From a checkpoint of a small spectrogram enhancement model.
Model: 1.26M parameters, log mel input, norm groupnorm, widths [64, 128, 256].
Training: adamw at rate 0.0028, 7600 steps, batches of 256.
Data: trained on simulated sounds of rotating machines with and without faults, 39062 training examples, 49.8 epochs.
Rows from block 4, named by matrix and row number. Rows with one number belong to one channel. Each number is 500 + 40 x the weight over the matrix's rms, rounded and kept within 0 to 999. All counts start at 0. Numbers have three digits each.
# convs1: first pointwise conv (model.mid.0.convs.1.weight, 256x256x1x1), inputs 128-255
# convs3: second pointwise conv (model.mid.0.convs.3.weight, 256x256x1x1, transposed), outputs 128-255
convs1.111:526462467483472496490504417511511561495536509488520464511465402543523487510443471540527485490545509519475545497511494462462500459462554512526508494497510503517481505506500509470486484500465430505488475530485486480492522531494490517501439478487564497475503566498498539520453536484479530557504443486521503475461508545484453526524479580492498480481478503528509543487474434470483483530523
convs1.112:493475472575500492505448452511499434494489486501477525568454491555608518456412480435578491452409488536436513564524546456482481474457459488471531513514541581500501542528541475497514522524493490548437450465501513492531431451650493506494467426453549382532468468466514443529593487395526533520495518458472532534610448477475571563487473462537441460519474472533486569525524504546486436426475
convs1.113:533497539514483448476522500486432542568524456549501528461526490529484508567513494541502506561480489457526586529457496532515543559455481504479528526491523632495487485524426499531502470519519550509377482380533523464513501532492478558486560507492498528586507435486510572436527541508500520517491460491518486476483520500477562500508463416472501497464552492526505470436512445519529543476515
convs1.114:536481501487580511473493341527608489560430470523448509459520509544417482457490475538468532539450510575511514434490584470480519512571425526500478504544451510511478567523535557559516521551402513490414425430527525533557496576506411553545541358489453493472507525489499519520511588570504447620553565493419456469594520473479511511453461515426423555446519441535513522599566558524473532405518
convs1.115:465435425556589439506466373496633521543474487503534482409544426587546536479416611461424440488381447540579647491533533520455495521647482550428530464503472446463485585490525527569530559517444479442381469367536462519533494587531536472525594359452425506567498500473578472508556613440531483559491591482497630514529494449517558514438427456466448542464490461548493481507487501539501545380515
convs1.116:519482517525487477462498522451439513586482469476462523412571519580573549596529508558505514546521447432531573514464539548488505603442473480486541546499517579496466440513450508503545503470537486477421484376540559430523466514522464563443569501466512477549497478445555528473553565466471529552446492527503493418475558518444581478465491457458543430459547486460512471430543450539519504490498
convs1.117:513456503547487458498465519463421553498492512519493503545473442534586557496487514500473469486524507506446492500513467508498524498425491485498523524530573568493479513505488463507508497487505494526444507503503497481510412486514500503528512459451517462488499520472574504560505553478497526549463489517503569534506483505495504503519499525517496523550506490519464520519505489497517505496495
convs1.118:492419492512573509499541387516499494471526464566508480496508456494508621451504562526465512374518532530477511582476555431476500468477483548523473503526478524510507467555516487459524557558477513494448499449520485418510521503473451583541599405474451482594507567464451499509450559540416481524487507516549524522480488449583525548532542497424449549615499510580517524548575520523494527503552
convs1.119:519435505560487457497468510481460561502471524526498490546459482558587539497488514486465466492503482516454491499524501507524519531440500510489526491498559535504525481498494471508510514525455493557462502492515514487503453472482480504551513496429511494480488520474582484576490565484513536543478497526514576559485499520531505512501494486512499520528510487511450518506497451494491514494489
convs1.120:514436513562495446519457548448463564486465519500484483531473492525557543536506503498515451499516471509456496499516513491509512501432500500511535476499592543531488473490496480513521517477432519528484499485518522485541470494494481484526507504452516459510500511485579484562521541464500528521483503508492558500475488563512477496498541502514514501522502474496469507511501460476467475501493
convs1.121:509459499518513497497465443519460547520438473484461475524500556526568548484492492520539503475463522500475455510524509485541515537464471465477503517522528559481512532505518491480503509552555520515415498452511511501502451498517503500515502422475483483529514492474534468549498553487481501579497525492499505536504503491469492524503424482504497483527488525519505509522489533533497478481488
convs1.122:486443492454431487488507458503481509572479442486468474531487509443503467500479451609431498489610502523509482535487491546432447466395502483470494488486483410532516493529452482478513443494518511509589509553508531503496474569491528475549516478464552502478495445482509488540494476464488533510488504506495510449474499556465496545528504524524525471482520474532511490525503477524495467509495
convs1.124:510536473562443457535392390475575488479520505503456532634434475453528470447487450347569580486423479467429512499515544486417544551558493492468564419492436616509531465470495487511537557511468510550384436505489498519454442394600517506505509423522461465527442519554502499465591441478488473504553540456462451584588465427448496506506553441534473427476495486518494599604544482480452437452541
convs1.125:519531462462429499537425464429509513426554588482469556567468479420473521471506409423555532494479499440452426506508494514471549534485512448487531439518421604536485450475461450555579543462496477537363439473493476510539464357569474487537477495522489446521425510525498530461550414499505501467555539495421454543494406467431492546593518469501451512441493459566479600645555522443466453475524
convs1.126:560487533469498521526448541426492421472445467499395535425578509394503532510479439476585495451490509487483500554558558448504496563569512499559481552493510519421558551507513521481495519444494575497486514481546434491482487487447519488547521465531467485505494473490406496387563460446514524477483511444492506466440419463461456519517517538476530497493502531594585478498485578479578448551476
convs1.127:480427481487461477589480543434526550383452526458382448495454517543549547561444507506468417513558489524482459516534517467487471491384502485523528457507535478541525481524447437575565555407396497560530508543512515452556466552548441484566485473436544380476468428473598457568549514391465555512519550502487621467384469574503451502525605529532505503493498417513488496562517462461484467500419
convs1.128:461511494473529484564467488539494477428475514494526421485522426451473489484438503532455540507562525511479497479502437463470490511471550511483492444523550493582502434487478484524474487470380502473544547522485523536520579532501495497545555458508488483523497456524493485534454500515501491466505493501456542514526560499466506450498555459531478533483494460486485482514478474498457465495471
convs1.129:520511462528469513498515518523474525510537519496527550520516561487495489536483468502488490514508508483493542506508534517469498516519512490450497537483443485510506489527517501519518476541511480510493495570477484488464477493520491517457501520521458521508539500504496493520498507475509472501526506444536494503447473502492493510475483515523515484492526473506506494507509490490513512474489
convs1.130:495474489553512533531555486533515486476522514498463581457512681524482501481477492527441507498518503449506502479504600527402574491528507507567506535403526538511541574513584470466486524505515489479483506499526526534529547530454499494452569445475522483486490473421505436522467535519492515555495464438538412505517504503496501538555505454521488501472496529547489500576490533494572563613467
convs1.131:499474493536517467504500481530511476523467521500510523533515495470468505465499528545459490480539520469491459536499500457511543503475501483490473463508486485549512434496470495520513496465421486490550539520466484518540562488491517479546460477516505492546512475501531467487503501480487467508526508486462454514523547495478462523449547440499486523480513455429477492534522492513474485496487
convs1.132:493505460511482529511523509505480525501505541524532525498516518482473508526507516490497500515504527471502503506510468467504531520523509498463480515508444504532484497493478505525515494535499495532485502570469468502502481511529517512470471541538466546505523505512510481494472486448522496506517477441519522517455493497464516547504508499499487514501501499473519496502503528515504497513506
convs1.133:521503467526507500480561488544450488552470466510562525501511501503484489486471498530461526491472551461503501491567441436539533528514557491468461476471445485496475586503488510512511528557447523536482508520442498535558468477501525469515462541572512553483512578563498491470527517459544466479493495445537506553438537487469522522477420529471452475528483487463496466498545522480486598519479
convs1.134:486526433506490538516534489497486512487484542531542510492504444504468509497510502506494528512504553444515493486499446465508539522530523486463481471522478513528454535485467522524517508547483513529453509556434472537520446515550505506467447580557495570481504537546490515495460494483534504468530433437522515513453518501477531544526444524491481509515523497467522488497526525494486539533495
convs1.135:506516474480496517519529503515487532496476523511575495531501485507485492495498464500467503522489538469507526491530445432530497531509537516466485493521471504530483546469497517533530513525448510518484503553444495527515490527561509512466477561551483527510515522528460532516473506472555510478514452458520522498461485515472514502530459548509467539465514507489548477505516536517477533503478
convs1.137:518512497478505515494532511519503545497472511524589481559505486516515477490494466505471480501473540475498529481539443448488457519488548537464489484513481498519478543481476514521512514520444510505491501549445508539505535537558513514481503558518476540502519536518453567516476514475564521477509449484544548499484517522459497480493444556511477552432497506493550474507526517495461549455491
convs1.138:501514495461494482488530534571487504541492485511479517539523513414395465512541493557463487508521433496521563487498501541532464492469513495447526482491456536566485480557533520482454461503575495417498531526506513540490499434514491496500534535502504534481524490475515545484503502541524474513475506457552497488530469450395503513516555510507500509492520508563515506503447504505517452454482
convs1.139:493521515500511528521497512414514450435459492459540576459492447474501550481495417492532544496477530483474495505504524463495509504454526507437495446428501547464535508561420535493415465617513570512520430457454429566489567518423468572571475524529495511518441505497447524498549447492490492476500494465499497458496522480504500576515439547503463502467510498521521458474475494523544509502523
convs1.140:451496441545432491533505518487559549521525550532441572510550553518465507516497509512516513466537493482475553459492575525525530522590463484443496572456533482542506457576488545524476482544512493537547518500502448507427440431440504513493443521541462525461530494505527502464518523508450479528543535509498509509466505497566470510470477501482515448608532456555438488501490494468548495482484
convs1.141:458496490508515497538491490535482501467514518503525451501523467467476506498472518521471524515538503493492487513510496452489523510476519497468489468493502494560505452492495476516479505481415485490535521523495501518521586504487499489546519472493492489530507455519512463514472494492502476479488502499467534520525542507460509497460532475519474521485496484498483496502505484522493463484504
convs1.142:519480488508556624569464487516541577552465494385560488473443621477499370522411527491461495534481494555534623356608632544535483498487517463511499461521373471469504617512434498598526522542624530421490496496504582591519505541543544342503579417453533370373476400496621458513599554456598550548497426468537566481473400455399506449512461434539635484322610581491437486414431519506515547586510
convs1.143:479472450535475432489569499430491527554525502541519540517530537525423501505511545504525486488425526475477474495537537503554546504538464483522478492500479498516488478493440520522504447555519520530486481514503446501486478468445513492526450530511476571489515527496554512462480480460513515478552517488454505519500568526489511555458465485484505496523515538458444517535517494456493548484508
convs1.144:513490514529517490496491501512467510537499529507519503515475474469483508504522498520524507477488476529503543514495517498511523499527445508531517515512501511468491568461484520494481493509494485490502514532498471525467518483505494519504502503502496470483486525476474455473506520529501517500499475456525578478557545472538484448523529562486479484491486499472468503437519471456512480476479
convs1.145:428487486461568401494483469518488490464495496636520466553409358457507563475493450484508527433565490505511559615478529455462407516425495533555551502536532527474475390525537502423468475489539486472486490536597521447507462476462523624478504480468520525588498622508385529471471530590405490492528502474557425482615467485559450478505547543472423513595416528549511487417587522467468485554504
convs1.146:514516505475491470498487556510461527508500474504483498506450476470487502483541479501511494465521486530507496496504488498509526469523497509518522507513516528458491463465480495486486488488518492475495515499534468497497510457485530492506469543491482510486467526476472537469534514560512491508488485471498488467557481507524495468497506558501495535475508512482473511459528484518478461512487
convs1.147:500485520518510478494487525499480513534517521500507490508473473481471505513508484503522512463508493521500548505496504513513508512519469500538518521519496522462496526478481510495490484516486503474508508495517475521480527479508502522483491494499508496477487541492497488487507522540499518499514469448513560463540531474534497452512526556505490487484493501491469504435528472472509490480486
convs1.149:505483520540498480488499504508482510539517502499516498503477474491464498499523473513517512485505503541500514506490514507488512507502485497519498510519511524480476504486461514492493480521477504492513511493513462522488530472496509516503499501492509515489502518485497478480486525541498516500504456455500523513520537498518501461511515523482487507485501495483466504457522476481486509488494
convs1.150:497492490483545525508515426540505469472489496484469501494529494473475474482491508561449520518521480503518567496509498494426491507507479505495510476504516505503525552520591522522487512601454542505496489563485497507480468457453521482547509448494538478452486556490481499486476504491516508493481510481518399448479505508466513546497465490517475387500474491524477526573494523478504510485470
convs1.151:536444529532523483460511491505471502525486502510536472499468480497484514542494462516517497453503477519500549518497497460446497479580473521553510520501490484470500554505551511518496502516487455472498516470505482497467536533527481529506493477498523445473481522486483475472495512465484526510484464456546574440555496460526490473529487598480479473492470504461519495441514472463530469491454
convs1.152:459587436607512465460458520493432479480471500507451500512461544499534449483542453469488506494520476445695552508521495532408526445545524506529486508458535455675462427529630402516561509493524409502449552419549540460563470543589485488552475491561478451491480509540536532455578529523487413489489562530466457470601521430465543410459508390533528607450468532483434440585484486510479434405523
convs1.153:524542509451517479490453549500472559458503464542433531449482533469418485495550503512566479469611480580480434434532504483555505459531461522518569538517524545484492432492459488443439499537532541453468475600573460482459458393470534493471466609493502477469479475507452535468499477565492466541497496459514528454511406495444468519493491487476484413541457579487466533439495507521483453479476
convs1.154:515491537533577532507514455454540444522508510536494499460495518497459481473542542527532522477520448433531554516478575498450497510498449494520537534520441522495524561493556526564514526507405566491529493446540465431471504540482444486472514420494452457526479512467498523519510548521508471571517562465545493465519486451522580490501521528485479499519490510521495516504502531548485508466459
convs1.155:545507540472509524499492570379528452475411538493495467472537474504475571528466514433546462505433416531504516515481490492489465556529504537438558433506463563433489522525465505486510477550541540484486505420568509439611548466513480512414528533512501510516458445507511508448529507518517500487492546458503528505483381501423523498468551568482502521524498529537562513416475472529473522497479
convs1.156:502499514494507461496482533487449519519512472509512495502458466486460503501539509507516503457521498529499499479507474508530530467521484498548535516523524537459502477459469505460477467521525480489503513510542463507498493460502535521498474530492494499488472521485492464466518515550496502501492469458502523459575495480533495474509519567485491511493487512474468502448525480483480473496486
convs1.157:514486527528504496495507522499497520499500543502530503503500496473497514500527445513513498472493492538527529512471511501431512503559471503514493479465485515496516505523519507485509496491465477497518494459509473511522591529488485501515512491500520465490492518467510473513500519483485504493493476461521480472525460452542524478479499537483486473469503487483491495473510508501511518505500
convs1.158:472537474516457516501449548469502443486553447482546502487506577493534467519548518489474495494516457481582500445525526458531540457440504571491513529463553523588397395488539439450501494493572460495474517448454527436547493493571523494491467519553375467479502480490481469456527451469500453458493501517504476427564485484461467488466483437524545550443503547460464517525493495452492540535509
convs1.160:525486549474477506479488472530504494573474461518432477528530513479484498505511487555459500482525498489517480490503539485499482473454506501513501436459455445492561508533444498486511462630496569549539554473509494534527498482472512497534473467498516477481496551489522470504483515500503505508497501533481450497501512489481519562533498435486499431499485492490517485487498502513485511517502
convs1.161:536495544485451475503487465511458521519452492473515468498540516473466488532520486528486502493525514560548474516507515557480447480562525489432495481477599523506622449567445500534480419495521541522432471453568546516512515497375520499510461440499412569516520495499518530481559525550493475569455585486443500495546497472440446391381569477467510457377492492498491501476496509482467479452491
convs1.162:512558508521538466526360572453532505457537468532462521589469481537437445496443516375440495468435494564516510459531479497466449571587505534561532477515546499488515445501552512456499580557488454501447412492456513448484474504539488487491452442537437453446358564530496534515586550506515451556477491512500548507540543412517572473532535429524517416461473511512494525464476464512494558520534
convs1.163:580472575454502506535495559481504467504472410607511450508509419473502504498590477519520499507454536452581403484485544541513417510449501418558475528430519485473512498549479494479529417532526568505491580519476548456508542557507517508449571523486478471430450524472569544555555478530515496487499484575480451493551507433416491524512524558515528502479532516472591431444533531504481511531460
convs1.164:491490497541546551440513440539474455564479438512443507505528495506462474482553456612424538470587497516548527522494426545511447394495525502496485428405440412504589497582441551470518407624555482544544581400482514575521478581471470575546557529495514510486535488437471460473531485514470467527532450480485462497613527405477557514567401446460447399505493527450523424440491524511486464475479
convs1.165:520479544492521480471493522471517418551436482505346452511482532476487497514452384524517501491574478494475487498521538435531458446564505499437518420464451472489539514543462519462487467607496542522547556470483495575510480445488505495535426458496533481518465492468500516478521499474483496523500521510476430487500463494490487540487511459469506410496503503460547452501496526537467415534480
convs1.166:532472560497492474494486533507521433541450523539363468499494511387474510514523427507528486466541469485488503489521569488527480501584477499435530438460447509495518513548495506483499507604524575537480530476486460536508480440499525453569439466505512480505468519481505485455509456480484468480482532521521484494448439506486449547481504388469505404477495516492531476521510518505465459531469
convs3.111:516500525483513509507519500490507518501478510522501486483470499495478495487487497510489501479461501522512485483495517509511500498454518501507506502518510500510486490509484502497522469501496518524509501494506497518518505521498487500517541476489474502494495505487500496493503505480499484500497501482500512521502502485510502495504502529500501477504495509475514508548484498514494497512498
convs3.112:499509541533532489492523487515522495497522535472506533493485476523535506524522497541521491550518505540527535508506468538480516484489557514509498471486530499460493512479448536517575515487473526456528488506469500471459522457520488473463577507562589506491466520485529482517502529507520565542527482513488504543501518526487500451510478506526473531486476465457496476501529475524543502535511
convs3.113:477530459449591511482447516543503501469442482481493518518521497540585493518551498491557543531509526498493508469439510489491581500592540523508524438457458602423511463462492463400468487453435416490602475415535468516475399513490554533538449483473529445502506508547567587541532520523503445511552521497480594494559584482514499518564504544472441569437446445440428525460531433464501535563457
convs3.114:609465574453501450513497408530572516551425430477383455521439303496517326412429302359399338403487551456487546576511489445440478545490567495489444546552487472487595431559410605579534528522479659584514510558635508601478473556519488596674502514481572313545534462433448488355426440392528529428540549481490540540462418525437515559603533489543561546630609516434581462529532598659509573586577
convs3.115:525469600572483422507511514469483493501505325438498464514500417566548416541409405504447392467422512471505524510473372539436544466485598536580465487405479619442542508438382535519521493490508505462563466474464481537517488485512460533495446349536606460490466592445576446437517550442563475557478512502482458531495491547386497452457446404602506495478544513428534461476555473454554420520385
convs3.116:455550421485513514485435529640515509514453504481489489513551485554588504479476506494524567485553540520477543493415517498498590500627570535571528444470464620433532454479489463421509463459425417481530397387510460521471405511480572530539453478470572483517498527568583580544532483536474417517561530549489561528579595505540492494554492544479442586464436445452392466446504449487536488602474
convs3.117:486495489515514496484494506500491512492499542483490513489500499492506496502488504496508516502525500510473517510482496492483519490491509502491501494481533509479500502468484487506517475484482485468518489502496507492478535479509509495479460492522537507485520507509526504505503512509503502520498500522497523510503483507487500481497495511508492491500497486476500481465522495487506515572500
convs3.118:549423485482472447532511477364544506551488440474479525483434402485459431494420425389511429452421459539507500595424478523429446491425556495499417519454393505469539503455435540530485446507500538517470483588545490532455514535530482541590367615524554499401491543426498443461490486504537497547492506423477521605564366515399506462552431511510496463566492488391529505474616512426486538485355
convs3.119:468498473548509495491488497528478511494496541486488497485541490495494501490455504494497516504531497519460514502485496500490520504497518498495502493482529500466499500492472488508515469492486455473492491494500511507479528491507515485498484507524517520483509519516530517508507519506496537527495502532498527522483500493491501486494495541515490532494492477445494459463512489501516505519508
convs3.120:544492522457492495508510494476536490511506457505492516495444494489475480513516486496503467492446495478550480506504500498511481497460485502498491512517439508542506496501522519502480524515515560528510529523511503504515463517502496530519512522465479485488497480479484470485491471491503478481503502487498468478510473500510499506517503443501503466506497512553498547552503506505499496477491
convs3.121:467491494479474498483477507482468494499532491519584553500543621531464573531540546552498510475520491503555454480522510516507456500625475497538499535515486467575473547562510502518451547536551471492466489502447475485538511517461496464482519517474443487481496481527480524550525521538470467501460484439506463516510525515478490489419517462426496529487473506585487512507496464432551468460468
convs3.122:512508515452457495513539491471536532526452485515510460479460490417437495484460462498477464429478490491552441522499549505515466518418501486487483547567509542540518513520556502493497452530530553530524526536507495514520462535486460501541550529449485455483530472493471447474457486439484496465488491455508480490490452466500517499546488473511524353531494525470531544567433530521507468520497
convs3.124:507415484452435559478430533533478454512445485518447412503511498394439450432467446400446470426387472408505434442513539380525433505529454511510483554555529564553547546497537456519464406533536490569655522497567507568573456556572514517626410495397360506448563451463543485419470446477425429463396548536537526452479416464527521577544503450520537484513534547543527532554400456488448499468511
convs3.125:443577436474557457496610461447493560445569511471490627488505480541531502565497548593565551519591537536510544585445483592477567464537544494479537460455481461464451492497489534501546580456443605456433481479460523437413592465422525529437581569583645528538454534546470535596524517528510542507556451456441518530484546491462460440489512623481463577489483437533468458464606546499553503564490
convs3.126:482517509512487495468454486423483478545526380556493456508587527434481520507497465466452457569479482531462463476452521477500455575533474511490490523484448346539489434489443461493467528540521409527462514511519517530516483491492521486571482556487514511487581524519543490491456468494495543519511510496525431505497484434498514540499504481483487515505482528496470508457483419455461522453537
convs3.127:530445523463470485503470495483510482509503459507488468493442505461455471480488480475482459501434473515572442508500502482504450465424479504482468531493397567549527525506558529503473496549540548547527586512532504525520404532521501521559484504436472496466491460471491464431490449480488417422526516483497432476497447439514504526548503460524507460486495513527513577571501505503488484487464
convs3.128:565510534435474501544473487528530522510441482520493486428440476469480506465509507471531528486479507501520493507507509499516470524527498516519517512503418524539500474507504495514508510524527544503483506534541489524497451534499519539543452542469527510507490494503541533498489497482468409500529496473493546538516444520509496519549489489452509516513512517508534534533527501495480526483476
convs3.129:506515514475486476503519483502509502503503379484492528505443514493500503517509511480527525530508511510513498493527495521509511462508525512511513512514495478519482466499522467499493480507510542518473519502503506503526508509485478499499492484517518518482474505489481481491480508502506484515526490475498453503504447488489499486510487501508505424504505512542521511522466514528492519511483
convs3.130:553518587491583547526556534493513517485379538523563506483503564551548534481535495512470500496537561467572522364595492522564580554485497436532484578546430441521462430560452457503433480546550457527456485471430452471536522529392360421391458494489426423510486535474437428482487550465552462519418461430531538477458532464498481464420434520502493448505430511394536501510490521391485445568412
convs3.131:491469504460501514492559505485500499503502459464520467532500521534552497517468508573458498474469502533482503552506475502485510443510478513496501497523534451495495521499473501544508481476490501502481486471477527504500581464518507474485553484521492529503544520487485494473521481501514532518490507503503521460486532448484522478509494472531501579507503493485506446522551518504489524500515
convs3.132:493501513550493500497508516516501498501497553488498479493522503507507502469486495502491490528542490500500481543489501507506517493546491499493495492497512511487491506506487508483500485498488439468542503481502488498480503495503506487501549503502496508514518504499507493482500484500512543497488496515495497518503526498515502485481495527483495512499493494490489487522518489495475510496505
convs3.133:464483453540504485508543480504489523464482562497473554562489493496410493554489493495488508542454470505520443502499510425510461526506454467462485511516458506506520491529457497563480549521525547571457487554562541493518511548505501535537308537447463491466558470574499534525495498466449486527503493406498515515505462447468482501574476484498509518513498518542513517488516522540517541466521
convs3.134:479509495570505507481505522514483484503525557478506470464537493534518505460510507472515505519594506502505500516482476531500536505535527518505501475489513524459480504480502499431509490475462416443572519467496459511491474484496505475490637521537532487547508507475505482451508501505524570488514492525488484521501538540533505475446504544479490465490495483451479500530514479471468482505485
convs3.135:512511501440483474511494489493506507529488457506497526510472494493501496535510506519514512490421505497487527498502504486508490487516481495501496508515481486522516502502520493532490488508530565553433469523508514492510500517504489526502393476478511537472488507510473538514492495495485420511504504471502488495500502512530499520532497489509509460505507515527512509482521524519513519465504
convs3.137:523518521418440452507543486484520504537472422490490563494454486507532498572500510533511528508403510505482538519508525498535503461576463504505503508505480446523496520547475478520484486517541547539447454531554506486488493533514470485513380462456521568479477512486459559468467474502485411490504482469488506524518530503556492512520483489504520486532529540539511515539554540543504553449530
convs3.138:496471492427509480462517501431499515508536603477511526469497511514491448538479502466513471437476493485492485488465452501526451544488506500491473475510517485507524541446508510463512517504523548535459477466483449632468481472505456487534533481444537480486416472516510536495475481490469461480514494435455430536449458465498481520502535537565509518477507498370479505510501496486587449446520
convs3.139:536522530446522457525511576564556554486445587487503518460371432469459528485519532532530458472516430471539530523503637575518546485514493517472493537527518573509486519517500507476511532511520513458513464471533520465400517497571550487555567584473511567511491466526429512448475502419486552456467500475519439542484521477519475502466495503565531515523523496505504484601570586599543426451576
convs3.140:517522521441529469489429489395454501535394575503477434503470474542475510449499476500513508446483482482470453506443525491495464554465470453468423492539629473448569553547477521492560499484470454515508434551538528529488431515521512516474427489467515434522548457527459502508446476418494424452469511551481605496510511555558491526524503560480435576501432444544440508507606457513444609390513
convs3.141:531517508459478510519474480504500531503482524531483512447466478463466497455526507448530522502510517516516483472488516483502462533536523509511517499512449519518506451495535493466507519512498520503463507522536487510517480505464504541539470516491518482514467487506539528513490506489474463490520494470490540515497480518482493527534484522444509507512517506494524530512452504493493494513474
convs3.142:550504509527630548585535574631380641441595534580495471547548425508486511521613484510555508586579500444406481620513595332486434453486564449479501566523680508493413478492467425481619439515457407510512508409573470494491489461565542548540539548620455570550533522575547508535594597480602440596549539634498532440482519425429523445428523500439460473361472492652526389440461435656484521469682
convs3.143:485544483505502477513485523469500507541466488513545505474504489529476535488517523515519515555509458486504428511460467517533513511503494502513483476468496496479442446452440452502505500486502464499476482473475462523481514451483432480502449483515497508518519519486512495495460547490511536519496491482502517536473457494579503495459525532475482480512465503418446458457564480531457548440532
convs3.144:516499499500514502503496495505498503490505546519490499511543503522517504515520502500514519507493512504482496491513511503499502479550512509520519497496482505512507491518492499506502489502499494524513498498515507506508514512508508517512521509518468510528506510497506528517504519492515504517499504507502499487481536504505498506509501505508504498497512509524529511497493490503500496488501
convs3.145:499521502497442484492475408458555409518458500469444498488426511516458448502394501479456513418518512487533528436512398557507549514400458477485526499451333483474480576514581525487445541494511568481491478511507522504482508509462481495467503498430492448493535425491436456506460457494416552461475478455493504517488490499495476570549471464519523514587549495373498551490513503411447410469338
convs3.146:524486514547494491498495490507479493497514477503471445504487494501516483503487468505486484435443498475486480469546489473506445506477505509503504524515472446539521500517499515522489473536520452514491541513531503509521512490512519518532494553507458525488558500496555513518509517485521480517508507516502509480489558452489499521540511453500508541488512510463524532475516478475466484489506
convs3.147:509503492460489499502488513464491502493523509512544502506532488480475496488499506499518504520470510491495511477491496526504490511530504502503505502493507531504502491515464497501516508495506490526511479520505478520520502536508485493520483492523511474482491507515505477512524523519472528513528504480500507510501476509502512534497515482479509476503516507483527502476471509487527517516490
convs3.149:515515516489506502504506495478498500498506508506502492512507490485492496479497494497489496490474511497489513502520495510504515511471508506518510502503516517506515492509498504503504483502503503514516485493506486509513487506504504511518524485511498500501502511505511501500502507503502504503506506494506511497491487494501506516509511482505511510496514510455521500498500505499512491475507
convs3.150:513476519518496449507501433601516495520485505507466458520500501499460495465567499429478515477468483534508437476531488457506427544402468495504516508577509494497524453528470493438526538510498412521537527522535497511549371481527501516549460428452481410525522483507549497480466499472492463487484510528502542481497453503500518511526450414471512457513506508503514498499430509512487476438506
convs3.151:481482503541493490496475515502513498520493400465502496464470509483475487505488497486514468480537479479503499501467495489492475497433492487470476500526508496489497516454510513484508519499505525473477494531495503498491504491509492517490455470476537492483489479494479475493490474505513517481506500481494484494524472488499508481476491535493492514508482485507485483536497511503500534538504
convs3.152:556481527414421487463516426497386409561509492478488523523540463462471423545435480537516493427511533477540436567497503427480443453539523513501506548571620543587576585477627545481577467437488478593487509482524464635513513516537501574579523544419439564525605448534609587566476450508441406485509501471491566388402427418508464601584512480408538446434542481544541544482495458444518417500536
convs3.153:501491506540460597459433563520499434485465550458490521497478482578523461558554462465482494479496501435503423483492440385473438535413463495372485484516521414418484602481634540453479435459445546454408596530480503491508414450462542483434448613532388474453546410468453571507510455445424539427521591570496454574515552407490449536495474491492502608428499465524502521455524559484527488638506
convs3.154:484498536469431436480450535549477465457597546456568487521436619523515600525584636601573621597449475524379453482558420501495472487422489552554529473519573513511440480454463440508524516472509380434568531436437507479471493383488535493449515422510496577448490491508513545519486511584501411548501502497483424459505592454508492464441476440492490418419504496566500472484534453457506445504510
convs3.155:478562490485513471477584495490520454535448501519518549425573446535493510536531493410501571506476536567520462439472516483535445544573488450580486506539468522507499405543407440389428537474479473472571513483502418507527482456454405398502510454468553459448534556512574519516398547475493424532498509511498525547500463519587546558442490543458474436555464523505454521512473452524523526545517
convs3.156:506488507518504494499502491520495497493493530484487476499494502518517499511486478493491490457477501493500501493529497488496498506479502506513505500499478499504515506508522511511498453512505480513500510495507509493496468481508506518510502527504455506508545506492522537519489509489519478504504503527502522490500547485497491501517499460518503535494505505506507520510512482500485485466504
convs3.157:500530503468514506500511498481497501493528507523491506495534494492497499493518498511490506498497507514498495509515506514509508504522490497507504503504514485504492499527501496500505507497493501513512505497507506509506507511495513493509531497499505509515499494501498483504497517484495503505498497504500482503479520505504499504504510498493503484502504501497494504501501508499506482477499
convs3.158:490525503463592569511516575501523547495512504593520536492539498531492541479604501466492522571508494552510455405531500470547492568415478453506495514473392375455420350541340401453440549495485459499424434510522508418538491504440483378470460487533567471550511524508499452503498584506578557543425504513518454599602533574502527502444499595449493494521482506472476433504432507439491497503462
convs3.160:521479507504535522493475470539493497500519536506496533514525520556583507508555509508530538520513523503493567488488489504494539476575524522521514468440461480476489474466467511502500473478478502495503482467490497523486504495507484498514474513532518525500507546508556577527529514581525471521515503515491531499525554492507483501546494550514485567488504485476495486478570492478486575553496
convs3.161:492574494431484533569475567492528529522484476543574616470565585576472564630560572529497540508480459530526416538503553516532547541533418455490476532530401419535494448556467452529476602539535544513450458524497478514522517518451504478472466464567485555508409528481404480600519556497552498550414449475509410488600531423487475495441448447447506516510443511470455474467464563448548383446500
convs3.162:471421468462484513425410471443472432451505605505441462499463433401371393428426445317501454546480424547554446574415466458438443427669527515388404514564633549596473502459546515509603444462468553525660639503519513512536539519572508530538570536490516492459625371444477443395463430495413615460546495599497498491408405550500467496542505614532472468490511501633534524624542480536504557545525
convs3.163:526433514594544511485486415559555543549486585483401493575523419518581464526513450349523426558509481398479543495485505449500477456541553559503478454472450535466527445387422526491451448477470489515549511489564532618475476527564535564653431590456566516467548507504594568463504470618509503533513513560509601513534481498553530475618480560580490496559517513493515462493563506550495532550496
convs3.164:496511463427530511499517507493518520470479568524495504459472492444449482477457498532509498411517518451497518501514525494523476523399510491534516511544534487526476497534468476483482497504518517524482468531517496505498525529503491510521538528486491479528511469518446462508489505443499485474492491432497505503468492478503498494475509528487505434511498518511522510538472522512518530484556
convs3.165:482508464479493486502474523482498510503468473497488483457490480388411478525451474498497465467485473477533423504465498474484483484457475495481487524509453498536522544537554520491496532522526436503512538518534515504488483547517541516536498558483472506482506459516471452508503477470469508489487519512501474505495439492497510505485517509501513488497515533524515509505501511510536509485490
convs3.166:509502504587502482527431561502518516516501453531529498439444510480415500491526480474485456536504469485548419510514483500495492448474478475483475540502487503522474519540522503474504529540549433500449550532522505478527516535519536489511498498531463539471474469490458431505516518488523513524495517554521411517516466511507518493434528530502516496501488525553515540524504494529567448468482